python train.py --encoder_norm="batchnorm" --encoder_widths=[48, 64, 96] --decoder_channel_attention="se" --decoder_block="plain" --muon_scale="match_rms_adamw" --max_grad_norm=5.0 --max_steps=17500 --batch_size=64
Rows from block 11 of the encoder of a small segmentation model, named by matrix and row number. Each number is 500 + 50 x the weight over its row's rms, rounded and kept within 0 to 999. All counts start at 0. Numbers have three digits each.
After each channel's rows are labels from the 100 images, of 14976, where the channel reaches its highest value: "patch colour" is the nearest of a few named colours to the mean colour under the peak. Only what is clearly more common there than usual is listed. The data: single toy objects rendered from many sides on busy backdrops. In brackets: how many of the 100.
# conv: pointwise conv (encoder.blocks.11.conv.weight, 96x96x1x1), inputs 0-95

conv.76:404464533438466507488441641541511517482489473385559504531478423477464492482585437473541524493519508468398446466536453464481561572517463493501544601473475485508431495445486487591516471458490591500523384579495491494464644507535461415443491440483501581503567543506509562510464506490457464542
patch colour: black (43)

conv.64:428369452519465521505480353526470510473502511507447485481563503492533448554523518545432474498549445466444495521642592535475556494478536586543479468502460529424517459469454471413493470451399472483613521473586573481505526476473536577465539452424415576490452442467493526507493484539469527549
patch colour: grey (62)

conv.30:419437433531495485508525556578504559461473510542466540471492519517531423527554432482546436489497439559539426503524497467471502449485643352544561531469532402531566553430547472564447530486510522520506519536606506561454491415553457530453551478410492605523451502473509551503565457569468466499
patch colour: black (36)

conv.70:572432501497501517518483555480509506564412554538493460505491469445528552535565523534472521443507561493474468497478453536513430456480810555537541415424484504563530485483476416470522487506546497496432526451450466529558461491476542483513508564509499516513557488519513483481438517573498509528
patch colour: black (30)

conv.14:456516539522542519536562328640464507496480505456510619556458582476551478495508510481399487503511493549391462475473420425493476502519526534404645474509553485496527459527543445563447545485513561541578495450421542486540490484506424560498527531479447481585511528480490533498524514522499455492
patch colour: black (31)

conv.46:481505519515595466570568404527568497440473506441446543449516522528378553522419447482490479527454468447474541499494494492622481518517554438591451516548527520495587542559464507481475482551500426505582503435486543495495511445579572537505520456494437436514470587455449484579482504531567656489
patch colour: black (39)

conv.90:494558443475544476435510494516448621409418527554522532475454469438419519443489568482488486544473428542505451547436529494496503396444483536529457455493554464575546506466518580565505504452542465434499455563468602560451484454491458457628464419571551471453520473483522395503450569435461530476
patch colour: black (33)

conv.52:468502561511439497496446552472436472489446550560455514511481456470516471550502439484480521541489427512563487486500527527487408528535471444494516484580591482532505580508444573542395444471495459534505447422348506541459502460531472501552396555402503483545533557410425425518439524462594413431
patch colour: black (35)

conv.88:462533494530415467597457542569467587491476520566450550402485496508450470439511530509544486521528439559497435630498478542563447472453453419566555532510558481474472505547465385458464508458372541463566548463593521469505489510532487578438489354482488476539502481432519508457506488463558507477
patch colour: black (38)